config.toml
encoder_arch = "vit"
encoder_parallel_block = false
encoder_drop_path = 0.15
encoder_moe_every = 2
encoder_expert_mlp_ratio = 1
encoder_slots_per_expert = 2
beta2 = 0.99
lr = 0.0026
beta1 = 0.95
shampoo_beta = 0.99
adaptive_grad_clip = 0.02
epochs = 58.3
weight_decay = 0.06
adamw_weight_decay_other_params = 0.05
Rows from block 3 of the encoder of a small masked image model, named by matrix and row number. Rows with one number within an expert belong to one neuron, the router's apart. Each number is 128 + 32 x the weight over its row's rms, rounded and kept within 0 to 255. All counts start at 0. After the name is the row's rms in percent of the matrix's.
After each expert's rows are labels from the 100 images, of 14848, where the router gives the expert most weight on average: "lies over" is the class under the peak. Only what is clearly more common there than usual is listed. The data: patchworks of several textures.
# router: slot weights (encoder.blocks.3.mlp.router.weight, 64x128, trained with AdamW), inputs 0-127
# up: expert up (encoder.blocks.3.mlp.up, 32x128x128), inputs 0-127
# down: expert down (encoder.blocks.3.mlp.down, 32x128x128, transposed), outputs 0-127

# expert 5
router.10 110 [155 155 124 131 129 104 113 168 117 176 109 195 177 108 147 135 128 158 129 132  91 112 141 159 138 107 126 113  89 125 136  66 158 122 106  89 138  83 120 139 139 186  86 107  66 115 168 110  58 181 131 164 112  90  78 125 138 117 216 137 162 158 128  97 173  78  96 175 152 156 125 165  89 110  96 137 113 144  91 161 131 124  74 100 109 171 134 118  63 190  66 146 140 138 126 187 147  81 154 127 118 130 121  74 124 125 134  86 157 102 117 128  73 158 153 155 159  91 156 135 136  99 180 183 135 155 160 148]
router.11 112 [157 151 116 157 129 108  80 182 143 152 169 159 156 111 150 132  92 141 132 125  97 103 169 159 116 166 100 130  92 168 161  47 123 147 120 141  85 106  73 111 176 131  74 120 153 129 164  75 140 142 128 187  82 121 125 104 123 114 215 134 194 115 126 107 137 126  85 154  94 102 118 130 115 117  72 159 111 158 117  65 167 105 102 113 110 126 116 110 102 166 116  97 174 118 151 158  90 117 118 140 171 125 139 126  88 202 137  55 117 184 123  71 158 119 147  61  96 151 116 134 142 117 194 120 120 164 174 131]
up.5 105 [ 91  66 176  91 100 124 144 144 116 130 112 122 115  97  93 117  74  74 129 120 122 147 136 147  76 124 160  89 162 117 160 135  98 126  87  80 197 178 144 138  52 140 130 127 109  97 105 183 194  98 154 129  83 148 184 131 114 180 162 114 121 147 161 159  73 147 115 146  46 154 103 111 133 137  92  87 142 142  92 105  97  78 111 145  83 134 166 121 146 134 173 100 142 151 144 107 205 134  75 168  78 116 106 159 148 122 184 140 126 106 121 157  86 143 170 165 131 154 101 129 140 144 133  92 169 105 120 179]
down.5 102 [138 174 109 177 174  81 139  93 112 151 199 102 135 183 157  94 159 170 139 156 133 124 122 122 153  65 146  83 124 140 151 171 115 113 129  99 137  99 144  74 199 111 110 101 145 187 164  84 158 121  98 135 103 121 143 118 195  87  55 127  73 101 162 126 153 126 121 110 105 115 114 127 162 133 106 100  85  90 114 124 146 167 117 136 159  94  93 150 103 169 153 149 100  90 198 109  82 201 150 176  66 122 121 109 122  57 153 111 140 166 172 118 146 139  80 159 122 146 108 180 151 141 114  98 132 131 118 124]
up.6 102 [154 143  85 198  94  61 139 127 153 108  99 117 138  99 101 105 128 129 115 109 120 143 127 126 118 102 154 120 122 121 127 125 105 125 188 148  81 134 145 122 106 105 126 144 119 162 131 125  80 142 155 110 107  68 124 110 180 166 145 143 115 160  91  94 182 145 150 146 173  72 129  15 120 190 123 161 126 153 187 151  87 143 140 183 144  97  83  65 161 115 146 123 185 109 146  93 149  88  82  98 150  86 138 133 119 180 132 176 177 119 199 100 105 110 116 143 175 128 135 117  69 128 167 132  98 130 166  76]
down.6 098 [137 170 150 114 125 124  96  91  74 124 163 143  82 112  99 128 137 138 163 144 114  73 118  96 161 115 104 166 128 140 122  92 105 135 117 108 183 101 124 181 185 122 185  58 183 117 106  64 103 111 104 134 160 164 109 118 133 114 163 158 112 123 177 137 136  98 166 107  92 138 134 167 162  74 152 138  65 139 100 114 222 130 138  91 125 128 170 100 123 109 163  99 110 110 105 149  66 111 157  92  89 100 127 143 134  71 121 122 104 127  97  98  93 152 157 137 129  92 160 189 193 147 129 132 209 183 156 158]
lies over: triangles

# expert 18
router.36 106 [107 143 116 139  93 140 163 149 147 101  52 146 123 180 144 183 164 158 187 137 101 100 141 119 128  93 125 137 136 135  97 172 104 196 120 109 191  94 116 141 112  59  85 113 136 119  81 161 179 118 124 124  45 126 155 148 130 135 121 121 134 111  81 179 152 160 134 142 109 108 131 135  82 187 157 107 140 132 126 171  98  40 118 161  79 174 174 102 116 137 156 160 130 107 125 110 146  79 132 123  64 176 186 135 106 150 123 104 129  88 123 156  87 139 117  92 149 184  53 112 136 148 114 140 164 150  98 110]
router.37 096 [128 171 125 151  83 160 179  86 158 119 100 146 134 157 132 198 131 148 129 126 112  86 146 158 102  72  75  67 134 174 128 150 163 191  80 103 122 116 142 106 137  95 134  83 151 142 112 141 156 117 131 108  55 120 163 130 151 143 113 159  89 119 117 194 146 159 145 151  68  92 155 160 102 187 189  29 130 125 121 156  82  80 115 139 123 161 138 106 155 104 147 116 104  57 119  77 176  76  82  93 112 167 168 130 181 138 161 140 104 119 136 142 129 113 111 120 114 157 104  92 133 122 132 132 116 146 126 184]
up.11 092 [198 128 148 120 102 115 122 143  84 141 167 166 121 128 125 137 133 117 153 158 161  83 132 132  50  95  92 110  99 131 102 111 106 126 162  96  82 100 164 159 159  86 128 103 181 137 138 222  92 139 151 116  82 184 122  72 160 112 138 202 116  90 137 123  84 131  98 190 119 149 189 203 156 129 143 111 111 164 116  66  71 128 136 149 158 153 211 132 176  88 136 157 113 149 128  67 102 118  97 128 156  84 118 103 146 142  83 118 138 140 129 111 106 137 133 134  91 153 139 128 121 133 175 168  92 148 143 123]
down.11 092 [156 110  42  90 144 115 147 152 136 147  81  90 147 156 203 138 128 106  62  79 131 160 130 135 115 144 107 115 191  89  82  72 123 184 137 118 107 121 105 114 146 116  91 158 120 140 124 150 130 127 109 110 150 134 153 101 156 107 164 163 130  94 145 129 177  78 145 115 133 176  73  77 177 140 122 109 120 117  82 162 142 154 103 151 165 127  96 138 161 165 109 124 158 141 174 120  29 115 133 151 108 177 119 255 145 118 108 157  87  98  95 112 104 156 120 169 113 159 146 133 130 109 119 117 103 125 106 129]
up.12 110 [114 181 142 170 125 166 138  84 103 134 126 157 138 161 121 116 140 139 153 142 135 102 223 102 113 135 110 151 133 131 129 131  93  90 134 156 132 106 136 117  89 149 116  57  89 188 138 147 123 121 143 119 120 111 134 166 175 171 105 134  86  78 126 169 118  59  38 122 130 131 112 103 190 147 120  92  47  91 145 133 191 127  96 170 103 170 110 187  97 118 115 142 101 145  99  47  86 142 153 126 111 167 172 132 115 139  44 115 139 126 162 124 138 123 140 114 103  98 114 109 115 185 127 136  96 153 166 180]
down.12 097 [134  90  94  99 108  99 103  94 120 112 133 153 109 121 101 182 113 104 142  72 142 130  74 137 131 127 110 142 129 146 142 105 162 203 159 100 106 112 141 148 132 157 110 145 108 140 162 111 127 102 113 149  98 198 119 102 115 126  79 166 119 104  94  59 114 106 158 134 104 137 108 149  93 111 129 122 153 136 104 121 123  72 225  72 142  63 142 158 190 125 169 115  71  94 103 168 181 136 146 144 207  73 125 147  70 153 171 150 133 148 136 126  92 100 176 136 204 151 118 118 113  74 115  70 125  89 136 140]
lies over: striped

# expert 8
router.16 079 [155  84  95 120 180 127 131  86 123 121  88 143 233 142 125 127 144  80 112 126  78 131 157 151 113 144 141 169 157 123  94  98 152  96 136 101  85  85 146 152  95  89 182 151 126 122 120 161  66  94 106 164 108  41 112 169 108 110 118 114 147 103 124  97 102 193 140 135 114 177 147 150  67 128 151  97 135 128 212 110 125 113 156 153  93 103 132 127 185 167 146  80 149 100 103 154 170 105 121 104 142 127 162  49 165 103 120 114 151  96 136 111 115  63 118 174  99 154 172 131 129  80 103 129 115 154 114 147]
router.17 083 [127  96  41 111 139 104 125 143 138  96 116  99 192 123  15 108 138 111 176 123 112  96 148 163 130 165 154 119 197 145  86 118 153 121 130  92  51  86 101 170  88 131 164 165 100 156 141 145 130 121 105 133 105 136  92  78 137 117  78 143  93 104 159  94 172 170 127 131 153 127  93 132  85  99 130 104 138 169  55 158 139 121 165  98 139 159 128  81 167 142 158 106 163  82 130  86 134 173 127 127 110 122 133 223 115 114 156 116 131 151 126 138  94 141 121 167 100 135 138 165 187 103  77 128 107 133 116 145]
up.16 115 [124 170 124 159 161 111 157 132 205  77 105  52 108 164 143 141 186 116 113  80 149 122  63  75 136 105 134 108 165 138 110 101 106 142 169 150  97 134 154 122 144 114 152 160 153 107  69 162 131 128 121  55 151 125 119 164 118 142 121 110 152 125 102 130 144 105 129 129 147 160  78 125  99 152 180  87 127 100 151 128  85 205 170 146  98 134 154 137 133  62  84 139 168 125 109 152 101 133 122  34 132 116 101 125 110 144 182 118 145 159 134 198  98 100 136 117 148 109 123  95 107  64 142 179  79 154  75 153]
down.16 104 [187  82 118 122  86 175 115 146  78 184 133 183 130 107 131  89  74 150 129 159 140  98 120 170  84 135 145 151 170 148 144 160 156  80  50  98 162  99 113 129 115 135  85 152 107 144 188  93 115 110 115 117 132  88 125  89 136 142 142 111 138 162 138 117 134 103 127 168  95  76 135 159 168  97  98 130 141 186 245 126 189 105  99 136 180 124 116 128 129 194 145 142  96 104 119 104 134 126 140 154 125 164 152 110 129  76  34 140 131 130 129  59 131 155  93 157  97 141 139 160 146 139  92 110 142 127 132 115]
up.17 089 [165 101 137 112 112 117 153 105 171 128  65 130 185  88 125 151 118 134 137 175  77 116  97 117 174 119 121 144 142 109  54 137 113 118 154 128 133 125  79  73  93 181 110 138 117 113 183  99  90 171 125 145 181 133  89 139  60 133 143 114 131 149 138 130  88 154 125 133 123 118 109 136 114 126 133 131 154 143 132 147 144 127 129  85 133 177 149 179 125 144 128 142  93  93  48 117  84  24 104 176 146 100 130 117 122 108  96  95 135  89 146  65 177 171 149 147 122  42  95 151 146 113 183 181 113 159 192 137]
down.17 098 [ 67 169 120  79 184 111 121 140 104 108 172 159  97 167 124 136 146  54 128  83 148 128 154 104 119 154 113 145 130 136 165  71 127 114 138 173  66 149 127 164 164  70 116 116 149 180  99 169 139  86 128 118  58 129 104 109 189 112 159 118 140 111 124 150 116 102 130  87 125 192 150 126 125 159 125 103 129 109 154 113 158 102 150 141 132  64 102  86 102 122 120 113 113 133 184 116 156 200 118 123 105 193 103 133 129 142 168 166 146 145 118 172 115  78 125 165 130 185 173  98  54 167  83  87 109 119  74 120]
lies over: plain

# expert 12
router.24 094 [188  99 142  92 146 146 131  95 128 160 131 105 209 145 173 115 155 131  82 172 166 109 113 114  97 153 138 116 151 153 137 130 140  92 138  67 149 109 124 116 125 161 145 112  66 156 122  95  93 141  89  47  80  17 156 180 143  99 151 150 136 111 141 147  92 158 154 175  71 103 155 125  95 139 125 125 121 139 217 164 114 119 118 161 107  49 136 143 136 131  82  38 130 117 106 138 155  89 126  88 144 140 112 128 102 106 171 118 113 126 132 163 159 128  73 183 136 127 119 138 104 153 112 135 106 119 123 104]
router.25 091 [145  92 112 108 118 134 121 141 145 137 114  57 141 129 162 134 138 115  63 113 156 104 150  97 123 140 186 125 157 149  78 132 126 142 105  46  92 141 129 186 104 207 125  96 164 158 150 120 103  90  94  91  92 127  96 144 163 115  81 190 161 111 160 138 136  70 140 181 123 107 110 144 129 138  90 133  80 141  74 107 105 114 107 118 150  60 168 124 132 108 126 111 160 125 175  60 158  83 121 112 151 122 129 245  96 119 136 118  97 171 120 161  82 175 167 172 122 131 122 128 104 146 113 156  95 107 141  95]
up.12 101 [142  97 144 108 150 155 157 145 177  85 180 145 112 154 161 118 139 136 169  82 103 165 169 122 210 121 109  75 126 159  55 165 161  72 120 152 113 155 142 128 103 134 176 169 112 125  69 144 129 104  81 109 173  99 135 112  88 177 117 104 136 180 147  96 159 117 149 123  67  96 164 167 139 132 117 107 166 102 117 126 173 147 191 111 120 168 200 104 124  87 101 140 111 175 154 126 111 109 118 106 150 130 127 138 126  85 111  75 100 167 128  80 108 119  57 117 155  72  89 136 138  94 163 118 199 111 130 123]
down.12 092 [153 148 170 162  92 114 101 106 117 136 107  90 132  93 166 148 113 122  94 117 142 116  75 142  66 107 136 163 185 142 163 133 111 183 136 149  99  99 104 113 155 105  46 108 136 113 153 165  71 130 128 171  96 140  95 154 126 105 137 118  68  96 116 133 100 182 108 128 170 136 143 127 120 125 121 113  48 151 250 142  88 114  88 161 138 113 128 109 112 157 139 107 131 135  84 172 130 132 106 172 127 129 126 132 106 132  42 146 119 140 147 158 158 173 180 144 121 166 163  79 130 127 134 119  51 174  90 168]
up.13 138 [130 146 112  99  97 137  51 125 108 110 175 118 119  47 102 126 121 144 121 123 164 187 114  93 120  81  84 140  90 131 163  89 167 133 128 149 128 132 178  75 162 113 159 158 181 121 164 155 116 116 138 173 201 113 112 115 135 120 140 124 133 148 114  86 167 157 160  93 130 134 137 147 133 183 108 162 183 128 106  76 124 165 116 130 125 106 135 144 217 142 120 143 155 107 140 140 129 146 104 134  97  77  77  92 186 134 106 198 180  99 160 110 158  92 150 103 108 141 216 121  93 178  95 104  93 148 169 114]
down.13 144 [ 65 147 111 134  75  82 108  91  61 116 112 110 143  92 123 173 110 191 124  98 151 133 120 147 152 163 180 112 158 111 100 121 162 156 118 120 137 128 113 105 111 149 112 182 121 170 145 190 120 107 122 149 163 135 152 172 139 112 139 120 188 119 132 140 127 110 145 108 161 107 167  90 171 226  79 189 100  88 144 129 136 182 150 181  82 155 103 140 127  79 117 180 115 118 170 162 105 110 165  98 115 139 163 107 112  83 113 163 172 100 151 161  75 111  92 130  72  94 142  83  86 163 130 111 132 165 139  73]
lies over: cloudy; plain

# expert 7
router.14 125 [123 174 135 135  98 132 132 146 118 180 154 153 131 204 133  71 158 126 158  53  70 127  80 111 134 104 101 163 100 109 114 147 115 114  90 141 152  79 168 148 188 123  99 110 129 134 131 109 145 188 143 117  95  94 132 115 158 190 101 117  73 135 101 155  91  96 150 164 123 114 125  78 156 108 148 109 124 175  94 121 174  75 123  92 122 142 132 166  93 141 120 107 161  73  78 114 147 119 118 123 104 137 160 144 207 161 114 121  98 127 145 109 165 173 168  86 184  96  68 107 146 152  97 170 160 167 205 152]
router.15 113 [168 152  95  41 130 123 130 144 106 179 119 133 132 183 159 118 149 112 155  96 112 170 126 128 167 144 109 165 126 165 160 121 109 122 108 180 122 113 171 112 162 134 168 142 151 114 128 111 110 139 101 118 149  99 132  94 160 131  86 128  90 129 105 149  81 119  88 112 110  90 130 123 133 100 126 153 108 140  42 118 151 130  56 126 109 161 124 165  89  60  95 132 166 117 147 152  83 118 112 124 144 138 120 121 204 175 101  44 137 205 204 150 184 177 138  99 152 112  86 111 117 148 150 145 131 180 201 150]
up.5 109 [139 108  66 160 112 126 148 119 142  75 108 125 124 101 127 139 120 124 141 156 182 112  74 129  87 153 130 129 120  96 118 146 167 154 138  92 124 178  73 179  46  79 140 169 128 128  62  98 126 111 130 157 150 153 139 103  77  61 166 165  97 116 167  89 173 195 146 167 142 112 133 153 117 125 125 155 176 139 139 153  88 104 118 148 113 179 145  54 141 121 138 181 111  84 159 144 118 103 216 169 138 152 113 138  86 135 135 131 120 139 159  58 124 159 116 113  89 156 119 153 132 138 139  90 163  71  68 126]
down.5 117 [151  73 104 160 136 125 137 123 190  79 132  81 140  88 152 168 102 143 139 141 138 102 137 133 130 147 106 107 112 141 141 119 168  84  86 136 130 141 141 107  91 128 120  99  70 120 152 145 156 137 185 116 157  69  83  80 117  94 178 119 179 129 176 166 175 180 152 129 109 100 136 103 107 114 127 115 190 147 187 145 108 136 114 121 121  93 153 119 120 110 163 211 102 149 174 155 169 128 115 170 118 127 106 123 131  87 107 130 100  77 122 143 147 116 174 175  84 148  95 149 128  79 176  86 131  80   6 121]
up.6 085 [125 141  79 149 183 140  47 138 124 143  99  73 114  92  95 134  91  95 141 121 134  94 133 127 101 103  69 134 130 103  93 166 144 137 153 148 138 141  96 114 107 160 158 123  83 125 127 158 105 121 114 106 165 137 145 146  96 128 158 157 140 143 160  83 102  96 113 130 180 180  74 125 149 201  96 174 154 103 106 128 142 111 111 152 146 147  42 146 119 141  99 117 107  82 150 174 166  84 158 138 160 138 170 102  99 139 108 122 144  58 165 169  92 156 166  72 137 194 163 172 190 162 156  81 109 157 140  69]
down.6 086 [143 157 118 155 204 151 173  97 133  96 123 153  72 112 138 160  92 129  81 147 120 115 139 111 142 144 100 124 143 154 185 103 127  96 169  99 174 165 190 137 131 158 140 147 103 171 134 118 187 151  85 136 110 126  99 106 115 131 107 153 124  39  76 135 141 127 111 168  94 147 136 153 138  58 121 114 116 141 163 166 155 125 123 140 144 126 161 162  82 153 171  93 115 145 134 151  54 104  82 102  79  59 135 126 116 120 157 106  87 189 121  38 150 114 118 149 148 120 132  72  67  90 130 132 132 105  90 181]
lies over: looped

# expert 25
router.50 073 [109 143 121 132 158 125 113 113 100 123  88  82 125 208 110  86 130 138 124 124 141 176 107  77 112 161  99 110 216  74 181 161  64 158 164  86 149 143 158 103 152 114  99 141  99 180 159 106 147 120 125 140 104 117 144 181 133 126 112  75 135 118 126  71 175 121  87  98 141 100  84 139  95 146 117 179 131  89 145  86 122 102  84 112 139 137 109 128  98 112 113 112 119 101 156 157 135 128 178 144 131 100 153 150  69 145 121 177 148  75 170 124 145 143 152 161 162 113 104 107  81 235 116 117 100 194 137  74]
router.51 088 [127 129  94 118 162 103 113  97 131 125 189 160 109 150 131  82 108 102 116 110 108 172 178 107 131 193 146 171 119  76 200  85 121  53 117 117 110 122 130 120 122 127 130 110 114 117 125 165 106 137 152 142 156 131 137 136 149 121 128  83 133 155 171 141  53 189  81 147  99 146 188 127 206  54 105 204  86 156 134 111 150 150  77  91  67 194 173 116 126 142 110 133 132 163 111 142  97 121 182 129 154 105 147 147 115 121  87 113 119 123 107 121 108 179 178 158 128  68 150 116 184 139 119 122 157 147 162 104]
up.0 098 [175 197  89 145 108 152  56 135 130 168 148 145  93 121 121 123 122 114 148  55 124 115  79  64 150 104 100 125 100 118 180 118 150 169 185 136 176 123  81  89 160 150  94 148 130 143 168 136 172 119 136  46 152 121 132 104 150 123 132 140  69 162 113 131 128  73 152 102 155 160  97 149 135 162 138 146 138 135 135 141 213 151 115 164 130  56  89 156  86 179  68 137 154 109 189 175 167 144 126 104  89 140 146 114 145 142 121 159  99  78 142 169 140 143 113 133  98 110 139 117 116 118 143  74 122  95 110  80]
down.0 097 [136 130 105 124 113 168 142 119 149 136 104 126 112  92 144 127 114 126  82 195 142 143 167 154 142 196 156 175  85 137 120 169 103  75  96 107  81 158 166 112 104 145  85  81 120 101  64 141 127 129 139 137  92 120 108 107 156 111 101 113 102 116 147 167 105 143 113 129 136 138 111  58 144 137 128  99 121 124 176 136  65 109 123 119 133 169 152 128 102 157 118 133  85 171 101 110 142 154 146 147 226  85 120 169 104 144  55 112 147 201 114  55 115  51 109  94 129 211 129 111 173 121 160 149 159 169 145 164]
up.1 104 [129 107 160  92 104 158 151 147 181 114 128 153  91  96 182 124  98 123 118 178  90 159 127  60  90 128 125 106 134 186 148 135 166 124 118 106 119 113  46 141 190 118 132 109 184  55 108 126  64 104 144 127 199 122 134  66 111  87  92 152 148 208 152 167 139 139 196 116 119  83 134 107 122  95 158  99 117 145 107  81 132 198 125 136 123  96  99 108 126 123  80 140 117 176 170 111 111 138 106 183 158 130  55 114 142 104 126 113 112 121 160 133 156 156 120 143 144 160 103 153 131 109 101 123 154  75 169 145]
down.1 102 [136 116 132 182 142 132 119 132 146 113 175 155 136 166 189  99 164  72 144 106 145 148  96 138 151  73 115 137 135  37 103 160 126 120 163 123 145 109 127 173 127 103  98 162 101 108 138 126 134 131 128 114 111 115 197 130  75 128  98 110  92 133 108 135 131 134 131 139 140 165  85 118 152 161  74 172 175 131   6 164  95 105 152 161 193  85 141 150 135 141 118 153 138 140  64 116 165 148  77  68 160 128 158 123 144 130 145 141 120  96 191  68 115 141 174 129 128 115 125  64  89 152  95 158 116 186 137  99]
lies over: wood; furry

# expert 23
router.46 114 [123  97 114 146 122 177 127 128 129 121 120  96 119  79 133 143 111 130  76 159 122  86 150 156 124 143 133  70 149 150 104 103 152  71  84 169  66 123 109 101  97 161 125  61 131 120  95 125 124 114 121 109 173 100 140 117 171 156 144 163  98 169 128 199  48 188 158 121 101 154 137  98 136 114 158  95  96 169 137 191 124 158 130 144 165  95 161  87 112 116 153 110 170 181 102  79 137 134  94 121 173 182  80 115 150 116 150 112  57 120 147 167 145 147 146 150  48 108 123 163 163 177 152 201 102 123 122 148]
router.47 103 [121 107 125 154 126 144 136 180 111  75  88  93 172 101  78 125 140 167  99 170  94  88 127 153 121 137 111 107 121 166 120 120 166 127 123  90 114  87 169 108 115 138 139  62 121 131 116 158 149 142 102 107 119 125  53 133 195 146 202 134  94 165 145 133  60 203 148 137  64 149 151 100  93 148 115 115 128 146 141 156  84 105 104 152  75  77  89 110 142 179 129  88 139 123 141 113 170 130  68 161 121 143 143 115 167 194 178 132  74 119 123 103 113 114 135 189  83 163 152 182 115 191 144 158 134 134  95 134]
up.17 132 [ 96 122 123 113 163 121  98 125  93 109 187 129 121 169 134  23 122 142 145 130 135 166 116 137 158 208 178 207 133 102 143 141 131 105 105  99 154 147 124 129 171 130 126 162  89 158 164  97 139 119 162 133 183 142  91 126  96 142 132 100 137  88 161 109 152 108  77 119 114  90  94 141 138 111  85 189  82 119 113  78 145  80 121 100 103 117  82 133  96 148 101 120  94 162 146 181  59 127 207 156  87 155 162 122 133 116 105 103 168 151 134 147 146 157 137 141 161 108 159 141 143 148  90  52 181 113  99  80]
down.17 127 [165 148 134 129 129 150  82  84 150 157 127 148 122 195 120 124 173 194 141 121 195  97 142 134 118  87 175 152 110 103 179 155  76 131  93 130 142 122 130 161  94  89  84 174 118  89 156 163 186 138 179 120 130  89 155 129  81 130 149 118  74 138 119 149 165  78 129  35 122 148  95 137 127 145 134 115 143 142 202  96 106 130 140 107 120 199  70 160 134 123  71 106 152  72 152 130 137 130  90 160 133 120 123 171 120 140 120  97 120  77 171 166 141 171 120 103 116  68 118  97 136 114 148  76 119 111 185 110]
up.18 102 [152 168 162 148 130 146 184 158 121  92 142 132 102 138 128 153 160  95 170  99  87 136 151 176 141 160 177 136 135 109  92 188 142 186 103 192 133 147 157  83 179  56 165 126 156 156 135 112 186 114 110 147  73 117 124 171  60 129 129 117 137 100 110  81 157  84 115 102 159  72  79 115 172  98 154 147 145 127 106 108 134  87 153 101  88 126 114  78  84 175 137 119 145 129 153 131 178  83 164  86 117  98 171  99 109 116 147  86 152 155 118 143 138 117  77 143 193  71  97 152  82 119 149 107 180 149 116 128]
down.18 104 [176 141 104 128 119  75 101 118  84 159 123 106 134 169 146 112 123 147  82 197 142 131 111 153  38 135 111  93 138  79 137 172 144 143  68  94 105 123 174 126 121 159  47 136 103 133 182 147 138 125 165 106 126 111 112 141 153 215 167 136  91 137 138 105 134 149 129 170 144 139 137 129 139 175 117  84 129  88 216  95 163 152 107 135 156 183  96 118 138  91 103 135 193 163 143 107 124 173  85 127 112 119 134 131 148 110 101 199 111 152 148 102 123 130 116  90 130 137  97  88  77  74 157 123  55 128 104 135]
lies over: plaid

# expert 4
router.8 095 [ 96 158 121 104 134 100 154 188 169 164 140  77 151 123 146 137 166 192 117 136 137 164 170 122  89  53 150 147  54 144 113 142  57 140 171 129 131 112  64 148 178 189  82 117 113  97 118 107 160 146 183 133  97 144 112 178 159  96 107  70 147 132  81  58 110 147 107 139  91  95  93 137 136 170  74 110 161 151 121  98 159 144 106 132 119 137 153  84 118 133 126 169 181  95 132 145 153 108 176  97  89  91  92 132 118 151 131 150 166 151 163 127 130 101 139  96 168 138 117 151  86 105 171 164 173 170 159 125]
router.9 097 [143  98 157 184  83 104  96 120 117 124 112 179 111 141 141  94 148 118 125  92 129 119 103  96  91 145  83 112 130 134 110 179 135 146 161 105 155  90 182 125 167  73 115 150 112 126 153 128  73 157 152  92  80 114 102 114 182 181 102 178  66 144 125 151 142 120 163 184 147 104 161 135 107 132 213 227  91  93 171 112 154 185 112 113 108 204  89 120 147 135 125 173  95 115 123  79  99 119 130 156 137 105 163 141 161  99 134  70  86 128 109  95 139 167 151 128 143  96  96 126 163 127  95  68 126 143  97 103]
up.11 102 [ 96  56 127 122 128 140 170  64 137  97 142 135 135 152 123 178 120  99 105 191 114  79 186 162 169 137 141 119 165 135 175 110 160  84 119 111 126 135 133  95 105 169 155  66 130 103 138  87  82 149  37 109 151 141 145  55 145 208 117 140 150 107 137 185  90 142 121 132 148  97 193 106  76  94 104 107 129 160 128 123  63 112 159  89 167 139 109  98 105 107 160 107 163 153 170 115 134 115 120 156 102 191 101 153 114 113 140 128  86 143 141 119 132 160 116 174  80 129 140 136 128 117 132 141  93  59 155 160]
down.11 102 [153 187 101 197 137 200 145 133 164 138 132 165 108  93 122 145 128 135  82 173 100 136 137 189 155 117 125  56 165 135 183 145 104  39 143 101 108  75 145 111  95 111 127 113 139 194 113 164 112 150 140  82 112 109  77  75 114 153 143 139 142 189 151 182 154 174 136 141 125 126 112 161 152 124 174 132 129 127  86 105  91 127  95 134 177  86 100  94 175  91  97 100  90 102 164 166  96 115 104 126 182 116  95 124  89 124  87 138 188 134 152 114 135  74 145 105 111 136 148 121  64 160 155 116 123 128 123 101]
up.12 092 [222 153 167 140 120 169  89 162 146 152 148 192 141 120 120 101 147 105 189 147 117 165 171 185 164 164 122 108 116 126  86 124  92 147 107 132  89  75 169 109 137 111 142 129 117  99 123 130 129 147 140 113 155 105 120  92 119 129 127 134 150 135 220 123 127 124 145  21  89 177 129 112 105 109 115 117 122 117  83 115 108 103 115  96 113 109  81 109  52 185 133 105 186 172 164 135 115 146 112 119 163 179 111 145 165 120 191 107 103 126 124 147 116 139 107  71  80 179 172 157 145 142 121 127 120  59 132 131]
down.12 091 [195 180  81 140 129 165 107 121 147 167 109 134 106 153 102 178 138 159 113 134 103 180 204 125 100 126  90 156 144 124 155 118 113 109 141 140  65 163 161 179 199  94 170 145 156 104 107 104 141  92 145 116 145 168 100  91 103 144 167 177 122 172  98 118  96 112  76  85 111  98 136 109  95 131  99 140  91 132  22 181 105  63 109 136 150 106 135 116 129  88 181 128 185 143 101 112 106 130 114 104 121 141 114 141 118 109 102 103 103 170 124 128 143  88 146 165  80 144 131 111 134 111 125 187 146  79  70  89]
lies over: striped; rings